From a checkpoint of a small image classifier: norm layernorm_no_bias.
Rows from block 4 of a small image classifier, named by matrix and row number. Rows with one number belong to one neuron. Each number is 128 + 24 x the weight over its row's rms, rounded and kept within 0 to 255. All counts start at 0. After the name is the row's rms in percent of the matrix's.
After each neuron's rows are labels from the 100 images, of 14848, where the neuron reaches its largest size: "peak at" is the part of the image that holds the peak. Only what is clearly more common there than usual is listed. The data: drawn branching plants. In brackets: how many of the 100, against the usual share in percent.
# u: gMLP up (value half) (model.blocks.4.mixer.u.weight, 256x256), inputs 192-255
# v: gMLP up (gate half) (model.blocks.4.mixer.v.weight, 256x256), inputs 192-255
# out: gMLP down (model.blocks.4.mixer.out.weight, 256x256, transposed), outputs 192-255

u.171 106 [128 128 128  95 128 157 128 145 199 118 128  85 128 146 128 128 120 128  82 122 128 128 167 128  90 131 128 184 128 128 172 128 129 135 128 128 128 144 124 128 128 145 160  75 128  80 104 128 128 128 128 128 128 128 128 128 128 128 128 128 128 128 128 128]
v.171 094 [121 156 128 128 128 128 128 146 128  91 128 128 128 128 128 127 128 128 128 128 110 128 128 128 128 128 128 128 155 128  92 196 128 128 157 116 128 128 128 128  88 131 167  93 128 128 137 164  60  95 154  81 128 128 128 128 128 126 128 128 131  72  85 151]
out.171 094 [128 128 128  61 128 128 128 128 175 128 128  88 100 114 128 128 128 134 128 128 128 128 128 128 128  92 115 128 128 128 128  76 128 128 182 128 128 130 134 128 128 100 124 128 119 128 163 119 100 152  97 128 169 135 128 128 128 128 128 128 128 187 133 128]
peak at: middle right (30 vs 9.4)

u.144 098 [128 128 119  83 128 128  57 128 128 108 165 112 147 139 128 147  85 128 128 158 128 128 121 151 125 128  71 128 128 167 136 182 111 128 128 128 153 128  85 141 128 127 128 128 159 133 128 128 120 140 109 128 125 134 128 128 119 175 128 128 128 128 128 128]
v.144 103 [143 128 128  92  81 128  91 128 128 128 128 146  88 148 128 128 128 128 128 128 128 118 128 128 167 128 128 185 128 128 128 128 104 138 128 108 128 156 128 128 107 110 136 128 160 152 128 128 128 128 128 139  87 214 128  79 128 128 136  77 106 128  73 128]
out.144 086 [134 128 128 128 128 170 137 135 114 104  70 144 128 128 205 128  90 121 128 165 128 172 128  85 114 128 128 131 128  60 147 100 128 128 128 195 167 141 128 135 128 128  80 128 128 149 127 115 120 126 128 128 128 128  68 103 120  68  64  94 159 152 128 128]
peak at: middle left (42 vs 9.4)

u.16 094 [128 128 169 128 139 128  77 171 128 128 128 128 126 128  65 128 128 128 128 128 128 128 163 128 128  71 128  96 128 128 128 128 124 128 162 168 137 120 128 128 128  99 128 128 128 128  95  95 102 104 180 128 171 102 175 128 159 160 128  91 128 128 128 130]
v.16 095 [127 128 128  70 254 128 128 128 128 128 128 128  41 120 128 128  57 112 128 128 128 128 128 119  57  74 128 169 128 128 128 128 128 130 105 123 128 160 195 128 128 128 101 147  80  48 140 128 128 128 145  86  97 128  70 128 128 128 144 128 128 117 176 185]
out.16 099 [130 128 128 132 128 117 128 128 128  74 128 128  98 128 196 210 181 128 134 152 128 128 128 128  68 128 147 121 128 163 128 128 128 145 122 152 128  75 128 128  72 128 119 147 128 128 141 128 168 128 123 111  90 115 111 128  87 128 128 128 104 128 128 147]
peak at: middle left (49 vs 9.4)

u.190 095 [128 140 208 128 128 115  73 172 128 128 125 128 130 128 147  94 131  76 128 116 128 156 151 128 128 164 148 128 146 161 128 128  81  73 155 128 128 128 128 125  83 128  93 107 128 148 104 133 128 161 110 128  83 128  97 166 128 201 137 128 128 187 146  93]
v.190 094 [128 128 106  95  72 128 128 145 128 128  51 128 159 172 130 103 124 114 128 128 128 128 123 128 128 128 128 128 128  86  89 128 128 114 128 150  76 142 128  61  78 121 128 128 128 128 150 136 128  76 120  91  90  67 103 128 128 162 113 183  51 189 128 128]
out.190 087 [128 128 128 113 128 130 116 124 128 128  94 128 128 128 122 128 144 128 128 128  83 128 175 126 128 128 128  97 128 153 128 128 128 128 128 148 128 137 128  94 128 128 152 119 128  69 128 168 128 123 164 128 128 128 128 219 198 128 154 128 119 113 118 128]
peak at: top centre (44 vs 9.4)

u.174 095 [128 128 128 184 128 161 128 128  65 128 128 106 125  68 177 128 128 121  74  84 128 124 128 128 128 128 128 110 128 160 128 128 129 201 128 128 115 128 128 128 116 128 131 128 128 128 128 128 128 128 128 100 128 128 128  84 116 128 149 128 128 128 128 128]
v.174 104 [126 116 179 117 124 176 128 128 128 128 131 128 128 146 143 128 130  72 128 128 129 128 128 146 128 128  96 128 128 188 199 128 204 128  98 128 128 172 137 131 117 128  96 128  99 128 155 136 109 128 128 161 114 141 128 158 133 128 148 143 131 107 146 128]
out.174 090 [170  62 119 128 113 128 128  86 128 150 142 125 107 187 128 128 128 103 167 157 128 128 128 128 184 128 146 160 128 105 128 128 128 125 150 128 128 130 124 128 128 128 127 201 128 106 138 130 128 133 128 128  77 128  87 128 128 128 128 110 128 124 128 118]
peak at: middle right (33 vs 9.4)

u.2 115 [108 167 107 128 128 121 170 135 128 125 182 128 110 128 128 153 128 128 128 114 132 115 119 128 128 128 138 128 125 128 170 128 128 168 104  77 136 128 158 128 128 128  79 128 128 128 128 117 101 128 130 128 122 142  79 118 161 128 157 191 149 108 128 128]
v.2 093 [ 72 139 122 128 120 128 147 100 122 182 182 128 128 170  94 128 128 113 128 128 128 128 158 131 155 152  85 107 143 128 121 116 154 137 136 128 154 155 128 128  75 128 148 128 128 128 126 184 123 128 128 156 112 165 119 108 168 126 129 128 128 132  39 157]
out.2 109 [128 128 128 128 150  92 128  82 128 128 201 170  64 167 128 132 128 100 128 122  88 145 128 128 128 128 128 128 128 128 128 128 140 125 128 151 112 117 128 128 127 128 128 163 128 157 173 162 128 120  93 181 147 152 128 128 128  49 128 177 128 128  95 128]
peak at: bottom centre (64 vs 9.4)

u.221 099 [128 128 128 128 128 128  64 128 118 128 128 128 128 128 128 128 128 177 128 154 128 128 128 160 128 128 142 165 144  73 115 156 142 110 149 174  56 128 126 138 199 172 128 128 128 100 128 156 128 131 154 157 155 128 144 128 128 163  51 128 135 136 128 119]
v.221 098 [128 106 128  89 128  76 121  98 173 162 128 112 128 128 121 128 128 167 128 137 128 164 128 128 128 128 183 128  64 139 133  80 139 182 128 128 128 120 101 139 128 128 128 128 128 128 128 107 132 128 120 109 121 138  61 123 184 128 128 133 128 194  97 128]
out.221 109 [128  94 128 156 128 128 123 120 118 154  52 101 128 128 151 157 128 128 128 128  83 128 128 128 128 108 128 128 128 128 221 128 128 128  95 128 128 128 117 119 139 126 128 128 146 128 191 128 128 128 108 128 128 177 128 160 128 128 103 111 108 128 128 128]
peak at: middle left (29 vs 9.4)

u.252 094 [104 128  81 128 178 114 144 160 147 162 153 128  78 128 128 128 140 100 128 137 128 128 112 114 149 128 151 128 128 128 128  91 148 142 163 101 128 128 127 128  89 128 100 103 128 128  92 128 170 109 128 186 128 128 101  85 128 128 145 128 128  96 128  61]
v.252 104 [128 152 125 153 128 109 128 128 124 113 136 144 128 128 119 128 101 128 175 128 128  90 128 128 128 133  91 128 141  89 128 151 128 150 128  97 157 128 128 128 159 128 128 136 128 128 176 167 165 144 147  92 108 173 128 126 128 127 128 128 128 128 103 128]
out.252 091 [128 162 128 176 128 113 128 103 128 128 186 153  98 128 128 128 128 147 128 128 128 128 128 157  94 117 142 122 128 128 128 154 128 129 144 131 116 128 128 151 128 128 128 149 128 158 130 128 165 128 128 128  97 128 136 128 128 142 118 170 145 142 128 128]
peak at: bottom centre (48 vs 9.4); bottom right (36 vs 14.1)

u.121 072 [128 128 117 128 128 128 163 143 128  60 128 128 128 128 128 128 120 134 128 128 167 128 154 180 128  33 158 128 120 128  55 128 128 159 128 128 124 136 128 128 101 132  97 128 128 128 147 111 103 101 128 128 128 237 128 128 128 128 128 160 138 128 154 128]
v.121 099 [109 128 148 128 128 149 102 170 128 154 105  99 128  78  77 128 128 128  79 100 127 125 128 128 128  79 128 138 128 128 128 128 141 145 128 128  90 149 128  79 128 128 135 171 108 169 128 128 137 128 128 128 128 213 128 136 153 128 118 128 128 128 168 128]
out.121 082 [128 128 145 128 172  79 128 131 118 164 127 128  61 128 128  82 153 113  97 120 128 128 128 128 137 128 126 107 128 128 128 128 128 123 164 100 128 121 128 128 128 128 161  87 182 171  65 128 128 106 128 110 197 136 128 131 160 128 104 126 128 128 128 128]
peak at: top centre (59 vs 9.4)

u.147 092 [128 128 118 128 128 107 100 128 119  81 142 101 149 128 136 126  93  91  78 128 128 186 128 128 128 103 128 130 128 128 128 100 149 117 105 140 128 187 128 128 128 128 128 126 104 114 128 189 164 131 128 189 138 109 142 108 128 128 128 128 128 128 162 128]
v.147 103 [137 184 128  80 128 102  91 121 128 128 102 139 128 128 131 159 135 128 117 128 128 128 183 173 128 128 114 128  52 165 134  77 176 107 128 128 128  74 128 116 128  95 108 128 153  64 129 128 174 128  88 128 190 128 128 156  85 128 103 130 122 128 128 131]
out.147 101 [128 154 128  90 163 128 128 128 116 130 128 154 113 128 128 134 111 128 128 129 178 128 128  99 181  90 139 128 101 128 128 174 128  68 156 128 128 124 128 128 169  97  88 110 128 128 179 120 128 149 117 128 128 128 128 173 128 128 121 128  63  98  68  89]
peak at: bottom centre (36 vs 9.4)

u.244 106 [137 128 128 138 111 151 167 128 123 128 139 131 128  89 128 124 190 128 152 128 121  24 128 128 121 128 128 128 150 128 156 128 128 128 128 128 128 132 128 163 150 128 128 157 155 130 134 143 142 127 100 128 128 128 128 121 177 128 150 158 128 128 128 128]
v.244 107 [105 128 128 128  90 128 128 157 119 128 132 128 128 128 128 143 128 128 128 175 128 128 128 128 128 128 160 177 128 162 130 128 128 128  90 159 108 128 128  54 130 115 128 164 209  94 128 128 127 128 128 128 166  64 128 128 145 128 128 128 128  91  99 155]
out.244 100 [125  97 196 128  82 128  83  90 128 128 152 165  88 142  95 128 128 128 166 128 122 128 152 128  87 159 128 166 156 128 128 128 128 113 128 128 128 128  92 128 153 128 128 128 188 127 128 128 101 128 128 128 135 128 189 128 173 128 128 127 128 128 207 128]
peak at: bottom centre (99 vs 9.4)

u.162 095 [128 128  99 128 186 128 128 128 110  95 128 128 128 128 196 128  97 128 139  85 117 121 158 128 128  72 128 128 128 108 128 128 128 128 170 128 166 128 153  86 149 165 166  98 128 128  92 151  78 171 112 171 128  76 128  86 142 128 159 128 128 128 140 128]
v.162 092 [ 92 128 128 117 128 128 128 146 128 128 128 128 121  73 128 128 165 137 128 128 166 161 161 128 128 128 128 128 101  67 130 128 190 128 106 128 201 128 151  97 143  97 128 128 128 128 128 147  68 128 119 158 128 128 128 136  98 128 101 128 141 138 130 176]
out.162 098 [178 128 118 100 160 169 128 128  81 128 128 128 104 123 128 128 111  58 128  86 128 128 128  78  79  99  74 112 128  74 132  88 100 128 128 138 128 219 153 139 128 128 163 128 169 128 159 144 128 143 128 134 128 128 128 128 128 160  71 165 126 134 109  87]
peak at: bottom centre (98 vs 9.4)

u.142 092 [136 164 128 128 128 128 118 128 129  45  92 128 128 128 113 157  66 128 142 170 128 137 140 128 123 127 128 168 128 132 128 128 134 118 128 128 128 128 128 128 128 121  97 140 128 117 128  69 128 128 128 128 128 125 175 124 128 170 140 159 128 128 167 128]
v.142 096 [106 121 128 127 128 128 128 128 104  74 109 128 128 101 134  63 124 140 128 122 137 128 128 128 128 130 136 153 163 139 128 128 179 107 137 128 128 170 100 128 128 128 105 143 128 133 119 174 156 128  85 143 145 180 123 134 130 131  76 123  80 128 128 108]
out.142 094 [128 165 128 155 128  90 129 128 108 142 128 128 128 164 128 170 128 128 101 128 141 128 128 128 113 100 128 128 128 128 128 128 162 128 128 106 128  70 110 128 128 174 142 128 128 128 112 134 128 128 103 205 154 115 128 128 132 152 128 128 128 128 128 128]
peak at: middle right (39 vs 9.4)

u.195 091 [128  92 182 128 128 128 128 186  90 128 128 128 197 128 145 128 128 128 128 153 128 128 128 128 128 128 105 108 158 103 157 128  80 109 128 133 128 128 128 128 128 104 142 196  98 128 142 128 128  97 123 128 128 148  54 128 128 161 124 128 119 104 128 128]
v.195 098 [128 128 128 128 104 190 132  68 128 107 128  56 128 128 128 130  95 128 128 128 128 128 128  96 139 148 128 149 128 122 161 128 139 128 128 128 105 122 128 134 128 144 128 128 128 133 128  67 185 172 157 128 128 118 128  86 128 103 128 153 128 128  71 128]
out.195 088 [ 72 128  79  68 169 128 128 119 160 128  99 114 128 128 143 128 128 128 128 154 128 128 169 180 128 189 152 128  75 100 118 112 115 128 128 128 161 128 102 128 155 128 126 128 128  80 162 128 148  58 128 107  71 128 128 141 132 128 147  91 128 123 128 128]
peak at: middle left (26 vs 9.4)

u.58 101 [128 128 183 128 128 153 128 137 128 128 128 170 111 112 111 169  66 128  67 120 128 128 128 128 128 117 128 128 128 128 128 134 138 100 128 141 128 135 111  91 105 145  65 128 126 128 128 119  92 152 128 149 128 128  54 117 128 128 128 128 128 128 128 128]
v.58 104 [128 128 128 128  24 128 136 128 128 166 108 128 128 168 128 128 128 123 128 128 118 128 128 128 128 163 128 128 137 143 157  51 163 108  99 162  99 170 104 148 128 128 183 128 157 128 128 128 128  82  81 128 128 128 128 128 128 131 124 128 170 157 128 128]
out.58 114 [128 178 107 128 128 156 128 108 128 128 128 128 128 128 134  87 128 128  83 137 114  71 128 128 128  89 107 111 128 128  99  80 128 118 128 128 119 128 128  71 128 128 128 128  93 128 165 127 128 181 143 128  73 132 128 141  98  93 128 128 128 140 128 183]
peak at: bottom centre (91 vs 9.4)